A small contrastive image-text model, trained from scratch: 5900 steps.
Rows from block 5 of the image encoder of a small contrastive image-text model, named by matrix and row number. Rows with one number within an expert belong to one neuron, the router's apart. Each number is 500 + 40 x the weight over its row's rms, rounded and kept within 0 to 999. All counts start at 0. Numbers have three digits each. After the name is the row's rms in percent of the matrix's.
After each expert's rows are labels from the 100 images, of 14848, where the router gives the expert most weight on average: "place" is the part of the image that holds the peak; "responds to" is what is common among them. Only what is clearly more common there than usual is listed. The data: numbers of one to four digits printed on busy colour backdrops.
# router: router (encoder.blocks.5.mlp.router.weight, 32x256), inputs 0-255
# gate: expert gate (encoder.blocks.5.mlp.gate, 32x128x256), inputs 0-255
# up: expert up (encoder.blocks.5.mlp.up, 32x128x256), inputs 0-255
# down: expert down (encoder.blocks.5.mlp.down, 32x256x128, transposed), outputs 0-255

# expert 17
router.17 120:488550401536473528427441488542511493578510428440512505533489520530435540572518460572468468551514532474537552475546502438561509527494558579468513494512472442430442508554500541454545433461426557474481519531528553465532446495570482528493482489491542564521445430501508545529536572474474482508489529448448471516539557453502445418439516519467465546509490527472458550524527455490539509532461508472440455542555499547490559441446520474515545448496496554469451482529457461415513498464482483529557453520454451527445522498453474504480545526477461468509543432549489446435451558499489452474547454472491457460485474526530460472453507493508553499526494513503547546451528517486466478507480514508483533471451437567511426438496514560496498472549569576460558556495553544460475550506520454
gate.0 098:438479515549488451495548531470459481503488479457429483543479541527477461524490485495549451540472485403518491526505502496511518462429535518510553591509482393546467584495553494516549511548498489488434514463457522492533467473523484529488529470568465518519561474420548496469550543470470454458514386466499457527551516456499538524492523534496465527550469436477582503556550507486507555551511496459538436528526463460487511502452539526504560531483556535451595497460486525478553509523517448544504602478573509473429488460504453481532447493541506442437518504569428445465465507449487477497515493548484516438468525486489463519477463595456527405536523519440559460470548511482464543547454413501504534471473440515561477473492478511570489568529526493441467508532542466443511567540525482
up.0 106:540538481481513478537494439492513467431507501451546525519456513452507541494465477486434510490558552528470497532476583469446454419550509448475484483474509522584540507464544411510471509493532475461514515616557497511504586535494537422483487536478583502453535507490443500508506525538463473401476479534466504507486502530436451525524513457547511423456516555541463447540470434476476460489526591547498539476512541518451497525500478413477477520539569475447459487505520601474493393493523532489489483490468458544497496546486566470521471490439538520542467495479484527580447467517520543508566534478546461485467453408537537481521457548485463525468498555540530513551503538521564490494431535541536456485480539531432518517532467454542494498524484440554588524479512454466512521459405562
down.0 117:512481508551434534483576525551507567505500478476539525493545544551519437524528433509522534549575485420492534455546385478558480491479531503523540520486495551417410495541464508432553477488505560565390436565432516504502455478514504501543508504426463511607515486472463466513547522437517459533502482431458468525451507570518495510418565512411503401508481519519526501440538511444523508550473528427479448507480507462532554531469490478511570487489527515536543522509519466499501544559499397539524534519533546534461560465458445537496441574571482423489523527506537537471476546480461463491501506537456460446517465448494459501487532523461492516514495512486498530453450464513470566514468474513499511455506468448487469478568501460528515534478516510413541542486552452450504490526485504
place: centre
responds to: pink ink; grey ink

# expert 9
router.9 060:506464446483562459498468477422430459480479457541492422521447499552488540512517537494540517506392479437452427559498588510442521568451566549531482506513516479503524516484484524588468501480550457501533497439473468477489499478564483526472485474556521494395502523460568513511519519548422499475482519522522578499564444464477591504559478523528518547490488460482529527525551528480413531482581495467576546475497481509508503528493412593523483499438378533485552485514537531476546545506492531492421547466464491493461449465500493493500542409487541468505525561542396442471545514471492494467504494492520557492500536525447526520495458479525541494527489502496542496536565523534477429529531510498472546561497478552509489550507447508405511536507467463528441484474519466498488539535532423
gate.0 085:521435560469574517546521476488473480468523540521436499540474434478504486461486502425518545500478471488532555466448555504486519481498460541451488461521531472515528514455444532506456526554532415520517524479559473508515505514534498476493473570523442443545475594502574467480482478507535507532550530525515530459501486522469503504446469494518539558474477483492543476483449507527541570555474405552495505519481487448494524488527569496442498476477504529579530397445464498509516551570480514485534477526547523534518436507545558479488573482459567521534426537464560487530485434522559528481469549582451558511581476473475521552499435476507497554470457494438445542529433560463398474459567517503495487507469490496479577537472551465420573475499433484519438465552458461557553460473419467
up.0 076:493468467450551486514438485471487442491530494523556457552519475504528585468451526498430487484536555572561551454418580517458464564516479496439528429517548510469490499434536541443419476528483447562515542469487460489553598546516501530563506514485456488525489595496520470538483526523519459544499486540473507498507510483480538464460431465575577589458515540458443560503441551506519511453519438497509553470488495553530467456477508490406491467539525552528505428502481536453503532506534566466536506523526471503488504459514499505465604493427513534521485471433489467514485515466589504469472532505524530462532510473495490460518510464525557520456490515435457521564536575505472476495562504503509537574445466469478531500453542529424495496590475496543429490577476472538504454471434445
down.0 082:507529516547522579516550469542441505410498502470448560541586533459518532433495490436529408507599530502579523540482479502502463423561396421503482486535482475546480539465487500580452499507547492519497462470511447548472468517485580486505587549519505457521485551447486554507477523531505535460509474573567498560440513519433479484516459566570489490458476519480565502560496439521523468484448438546574510510515552485487448379480521520457484445464559478503524477509470550551540449493562486464554534543524539548477447511497514491559460451458536535478487519523505481534458450505493477551508565545495486562479490478497581485574470519504487441529477512514506497545532490465525472396545462521476457535494471513505570530496491453511487481513527491496569518528465488478492507456426528
place: centre
responds to: length: four; yellow ink

# expert 2
router.2 128:469418486539475552478460483510459519537515533495534445447473461485532515508558548493479454483466544546524425556505556481538510467545511461499485528474541525482504458551453534488457557473438488556503442444461450499472483470443545541530534528459558436497517450517538503486431433532565573456514563591482530492482448520503479467514441502486565469412518548506471524501404487542449508500452461516585551572460491509554534509537517556476531503500471477441528525536515529551443479502497540454428454542447494505484552548453463514533474441501465511472506556483554518482488486500560489542478498424460571600447466562511509491517480449535444469544504528524511481443455525455480463463570480509468500619445541474485520520500552473472463539492546449550403467466448529559474519454518484
gate.0 107:492499472452604527525482510393429465431437482478476503545470546469516482500529533458536453527457465466477556537485540534430473509470481546483453463521553418530507577436501460532463472450558469543519513471544491460517506503497455492403484512576538521477510544500493506435492506557467513511491448485541532529523536456474530483530576504595464548491508443495573478543529474443429499510557431504537461455563521470513511517470484448463494457455545442524479465385471453473564518479559531549501569419492523521458476560489535464459546475460589484472504520503518467509492492524442562501537529576498461481530551492463547469542496528460520458469517514490499527566549473535522479548522489558561469547521491534491497501417434494516510483553469559560512481553546447420552527501472496
up.0 067:488520518444546595499499508444431551452459519481496555471448465440453497514546542477580502457405516493454472567526564494478474534489542513496457489526619460463546504479461469459472533438479520546503453484521469468453510490446493538477592504487576477432465443490540482474417523579510493516466533518526535475497497503520513485577536534552567477423482513521502502498478472512439481529496505546554544463529497471545528513497452478485503467470477389498528425512502492545505503517558511499416466461496525516516529579441497535465459477484524496504442580509576505517452472499475533522564553513564519490471507515496503429539509506494518525512550551532474553496487518536468460582566523562494419551483533479495569528418474396407526511463513460569438498525464475495536503461503503
down.0 077:444510492500539494526509487530427485512423528514516510442527473455433463479472551457495473428490493492492471465423482547465448508467470481540477477486536484517493477501423568487495508489503517474565435464526481531478523482457577548422470564444501464467545516531471488490418514518571512520491489514516531480536478516509519497537518489507569457548488437529509511498453526522430515474475458507524612495532494548462492517557512508525587468464485461509476567463475437452448500446517518542546483439496468525488519569528421454456453415430552498522505525432526500556532425546543567567554541516451512558531499475463510515536500544563434482455500487526460485555488520462561493446585397511513475543523529485508534538419540529541518502511489480516580450520411570550588519480534557
place: middle right; centre
responds to: length: two

# expert 31
router.31 123:449526497489479513475496516493561506490550487561582449523535476560528468564507495533532487471561527519546550547549453496527439542496457577533528515462456550446425484525511554450555493533510574573451557459461553517505436462464432483478495510557492504569500476545528448470559481513506565496518453435468481447485439464548476513436527499478481498444548539463525549498521559470576504501486456451462508544500511479535529523524500539519484463525539511500470572495452433516516563543456448546503532451536527482499553427476453581471476527562446487445589443498461512508552543493436450449505474428451437447510523529491535545466534446546515448471523446462482530537466458545516512546448528472453537447455429466493428529526480538538439463408495507428492535476555458476512492511511477
gate.0 112:472487476568467553469579488515534542483436472439431552420463508466553477516555425558486564533521490432476476519572444435505503460451558507489550550533529440529493531481490472509520530494491484510478471553448510470475485491568506521506498472467511527537542466452491509544491553483459488538460491552404488514488521490544518504481464492531562450501429480536528455535478458512453544559437520495516478494600414477475504469448531473487605494508512490471584583508498537510399438522460504501498457535487463512503479523456536551533468567474528438492493489520514557488438483455518511486547506483492485495501499520599456412524527534467452535517546520448533457473514529451533548497479441525520513482501498573512452433516439456534495583452534513395514545476502497514566552551578557
up.0 094:552561436525501453503522465538546545515461513504452540497470491512530484451480419547513590515556451414452480454542480438520519518541525500506490482493482461483504462492524496506487455528532526422482516549523495452507553493515467466500435481479499600506535520521480530544526531489407424530434539487449514508461488543532515434510495462463451500584445493517500486500588544445524535521541517484421453427508524456504483526483456467534491524521440463528540466516514532489536498528460479473456497536527497504506469412404488530497516537459491406543474493507486527419446439481428467475531458546541448412544509491478477483465558524485542571480512517500511556514492543497492548527461539492494483384559508552510481514574463468479611513491410501430530549449551501445481523571561494
down.0 095:531434528504552540496454515470505497516523522503493504506505492460498536497442480518519447421470476553498496480491572517451485455491491556515457528421512452556468540478475563521500507511526484475551530444576476466570533455442471502498589527544473473466486557553448500505452537489507513510463531469506534466482521447520497557543543582523461476417554493461511571511482546497466424437565476474500532481483453538480501547554476480442547514522555463446440504438489468499505557495513502460563517453488508474485446537541444454474534473410525501543567431480517463504533477522485620532521452477511405560439551505459509517470418514582447467415568459528498469494550421522490427516488502446428504521530458499479544519446508516510490445461476534512569457552518531464575450543456501
place: middle left
responds to: length: one; grey ink

# expert 14
router.14 099:507541469529566422510440546438534511522474440479561479455512550554496525524498514442552568529486470459493525472478505522556439501551501545564452448471445540461501455546536521517498441491465523422559459480504498437545519483454516447433466552496575542460518539557456541454475530509413560505451527450492567523487446488487532504544531496438499512593538522517522446497565485453546494482548505439458448454456513519552507553506463497519447477468436450512474451524481507517511527479539477499466527455535530426549502494461491463457462446444489454454530476541498471454533531556471541482539482473532513476533541483517462492451565543458557562463544495517540516471555586558510458501493497421519548452491536473573552500469570545506573482427480455521453509504567540462499547568575511
gate.0 097:517491510501469564523493441545510505513540576590482528575542393505528463433447459520476480455521568547521507519556495436453531554541485476446581554549488511539510522464502516502463534515518475518458469511545458524521503510519488530566491517538539467521480505436458454538539487531524426470585525516523537454455452492487449452491443489553492503454441532455469563505445527538440504509480536562496542549510539465493465452535488562506498529570521574534510480508512552565513448504464547475531479553508430567469538453553507518521486504510488545550469501469490567566490460473548448485470476454508516464512500509464562437496512441563468590498426475455468463525454521458503521497539448491449508550458473492398477552529449419452458530531460482509485519450469448570446450454524413
up.0 081:487489468476474503534542474491435514400432531517510531478500466438554420492524530487539573480490467504409519485489471464426443526541473495459451501553595463546502545394474472558471513476568452560468351517510475480530497565480564459481484560431485481504484538477500476504449537551534453476482458532519568508414488484513541442526476525550520464476462545517498499485494477530477525487542498536532517474499475430543500453491435483500554491458536480496548491514579559541463472482473547520466514479584508580536495499520550495545481554523550552524502543454565547566473432494524504555461504509521530506516513457488521498536523507504485485529487529500485501557525468484462543489501487580530418490497573534453510564532477488527566521470457444524546503420445423518481472513602529
down.0 082:486537436527464410552484541489525509493484509513554447508409536535496531435522452541514512529539481446435489509518466538513576497423483459532570511442467457481469518453542516511487466527500490514532488566492492482502573471513468489464483456460507523483559522564468477535552489434448431571467492495425472525483481517476531537472496494441456456589533463522538460540607501435437471484526537441470477467517452501449525556484492502506516556596481471468530497435540559525500483533507517531493555465431519510511484482516446517507443471434504443435511521533481427458530505486502553485595480507573429446465526467499408484489525528452535511509533479570550562531601519551536559494449433484504495459534474527503513525544508496541496575497451482498559490501565472420491561557500485
place: bottom centre; bottom right
responds to: length: one

# expert 19
router.19 079:551509460537486548496522483486510537504526549473498418595492521524502559463505509558481494532441529525602476596525537465525581478534549484557566520472527501484453493533515468532571540542470527559458474513437492551471511486555494510565521505529485503505564475428455546469560446474484478442489511502480525549522479544510455458505540426509449492428507472541500508558540466449491451441494495525478491516484492459629504515497489527566534557479436503414549485545517512465526561563552426478488496489448475456404524443427439509497494462586450465465553549553475453476473488460473453497551486439570501521448516570492549493519456491480512436546489544569533508446530466526511479491462508533502445498468447459526469555556492468469502535514536524450558445475533479476452515490475439
gate.0 085:543456537408513504499511479466486513467438508516538532442502445419568476504504508494549567470478492531415522474517501542422432554519430491453463438535573562486571475429452542495434509419544475531523511464491432465483557529457511471468532555446491475538459523533504508497433538531525527531475477537472570483453488488563528495526488503567594469469486581522421481474461498544544499473504492518502543437511511523525476480514467462437442456473503431530452510550507494532414492470483548478468452542484505529545474574503574523504518536517487569574474495417551502586443481501528621515488539460499469504509475485499466525551506458513484537479554517506497449558495542497450501482484521547491491504532580482525561509474474535472519455433454458580439500492445451531481469459503530
up.0 077:536421502423392519456491451501511549577504487503587462468518477529507469500528487498462562483503514514435472499554445468518548513456505551388541543508555487512491475551423505475526499451442480495445452516495498513604542441558526511576534526441494494495479464462575513515577535452568429529438484516452542521518558542532501529526498574457517493530472544513449572488482517551403479509495517493471538486435457491472513422493462501435503484504504547458458533483502468462435491518459504475545456559540533523533500513523499502598489553567465545588493524483535553509518550527568486542491439511536496485471428428512392476474460488506455550523555540477527494480472523493449465494436438500450514458526502520406470496535491490459489461532536509526486501477461526533483516530542502
down.0 080:476504459535480517495450493506501503511475443506610458508484544490412513553546559592446514473508478455495453507500549543465516426457480490545496505507559469434508443492511508518524513486495513549502538526483584471436503450536478487530510456512488485477502451455601458546547516492451480444469475509450427450571533482478487517406525495544487513510515490566473464549531514529506490498504506532562575508448487512436533482507496487520500498535459520436524536578525498476528481534543507596480521470436501477450517447473475547597510427565515470473525553500472472527492471507509474510467458516479448421456488417548448522505453505467486412549450515510551598507546545514464516544399520540476441453468516553551431551569491526511456518582520470518518534450518422514523579531489510
place: centre; middle right
responds to: on a plate

# expert 3
router.3 074:430533475520538475553503543428471503528464518576464444538534521564491431528561531521451488494528439430496514501499475529520508543445455517549516543513511474421509514534495570472494448514524547503481545437441496524479436519538443514428450445553493481505539530518534469425557457496469491481536455456521465462595476452476523502459506491493448541525526453482514511514578551479513517501549445454506477514475529470485551546547509561542467510484478527556477495495479471499584557504555431548442553424451549485456553436493442478454488498512500466441554562553413488452556526520484458452498504537493434449511556484454481510477544490500513433495514441454496570525541465566500546576498477453469531551472445516533451523523521547463420555534482469472491474532563524505503549529496383
gate.0 141:485532528515516497544511526497546463434545494571516467540612529542546393498559558530473473508545513467512546466460481555495523509490391486518459504546467537448529491524461537480426498457560519496496538471492442542508463530454458548468450502525502448528523550502496463438506415508490494492540465427586485503523457511425526510492541500488421519471536465454508483502509555478496526449516424483505469515474585466514523559507479531510422477461555473574446481468488447544584495504512500556441562431477532541539551466568481490471468446451525557438512570504444460461574540513522482491426527553482441485584495474448564502518506485490482504516450439476478519570502532583530538517518444457518471560471518494458509564503524489510470544531462456522469471468546478473434530457466457
up.0 146:556458519452509524453489408513499498534484553483462543485470441415504570458434488498498542457491516582484459517503527468459436528566532506456499518489505519553536542460556465545524533518483447482528477506541521488478560504513537458538553561498483518475489470474460532570453560536491465503478491545440561514452510490529470454557437471574554441488433550504443542465453469564479433454513578548511556478543456533564421436501462472491536517530519496462508552554516532445455480445497591425518471550543413491479439501497576513537507547511499541586458446444534545592458460519503509526524527423545556556464480496502494516506482499560480510468505518504472452491500479456510452461501517547455508504545521499504531479454451474452522443513532496518574553530428537532544417510540506
down.0 128:482516461518503530475515471519429493531523577574421545521453390473515483509457469459538438423456447525514518535518453402521488569569483504500479532556430505530498532497480565505501527529451485502469493453488476512487391487489530484531440519553509443556453523515513517482468506555540471515598545589531501460487463468538467428481412521511520494513490535417508579480521568508538503487454445537498596585476513461562477491552528566544575494506510571550507489495470512547502507476540506496508452536532470506495486462497502516492497540514515511493495470496559529484480452547506443483461500483470543539545489582453528501468502450589539442488488467472483493492459409462450472437573542487437521526480451530518484489500533515506519476479512492501558501504448507579472377492552449
place: top centre
responds to: on a plate

# expert 10
router.10 126:460472567531437399514507524498470516485539534504546450536519498563547477496507497485437506464546506464499548480515531456505486421536506463482557531439498488504492522524535478515561445521485505468458555568463538546555527572507492485505511403497509458525559481475440482511562459445517486436465469448457455481484559542447452534479505427449493475545513519491493520577546484512557524565507556534474500539464493537427548519527538462421478595554571548422531459429550539535519479524540458542448465530487530530459513484479494526543435570481444470476488475525444529487534492467521495512484439546516480444442470422499431525496433574504441537517541581513601509459472549507452508541440502482471491489442492477475482491567523512566475505490513431547553482498574498535499552502437483
gate.0 107:579461466500485536464540475548545528531497515477551487505505478487470477461568456542511528493533560506450461545503493503514568536490449500518460574474490561508450451516484511525447606449506510502491434481477491510487571458449557501519516551466491466455504488487436511520438488505504450495445508456454592521482475504463535498587519541512471452474542514445469508414510533483429394406512516468470524446470507524544511545514382528508573509478480453449418607549547424516457507460447532464469490445521497540556546436502480505506461442574516559509610527517501500464522496539498544595498497462572445515510486562451507468517511467518475521532535510581474499521531412504528497484563444512504431499492538512434537534510524474514552492462521524482540473460475520518490508542516494
up.0 092:542525499507452486441554426519511521513502518524551484525528460477498397480519460563491545487551545487391495551591454453531507541512479517475547552530471459508527465569509489553502492456478506517447472563482481519478492508484513519509511484456546476481500409433474473465535473529483415435455487480489568491449440526506443484523493487473496444521463568478488517489524509499460474529511617514473534532480546466482496505499478529500532538515486514462490540576567516560488454500491522481392462513537508610541559448448530569566450560557459512521511500467482551507458519475534466502442478494579464485490455482465477472501521460512481560576558555499584512500461523462465499530474483509463470483462507539458455551551462443531514551443564441498554513379478528495434528455537426
down.0 094:556519530455482504519540475545501458490562599516437525536485447454497493452465498459518462490529512578500490561444482460453552499563463454462460559552530529566548477446535453542461536543531458495486444508517471557480491524456595494523481547498485475478479514438416515485475502552506430514590472562542515522481481518439514490531464498570486518473484507432453507454461510523517428430451481559498489513488516442527405504478497547519488485495510512554471440536460498514542488495520546418542507499519492521514464469570532455500498483565558599526477519438492497525498466576489479527421557493540485543505450470452618529554435474507539481512424470522430470547478464485520463455529512537496461535515511497471543552486492469470550522562505522536550479463456483545430414414459485
place: centre
responds to: on a plate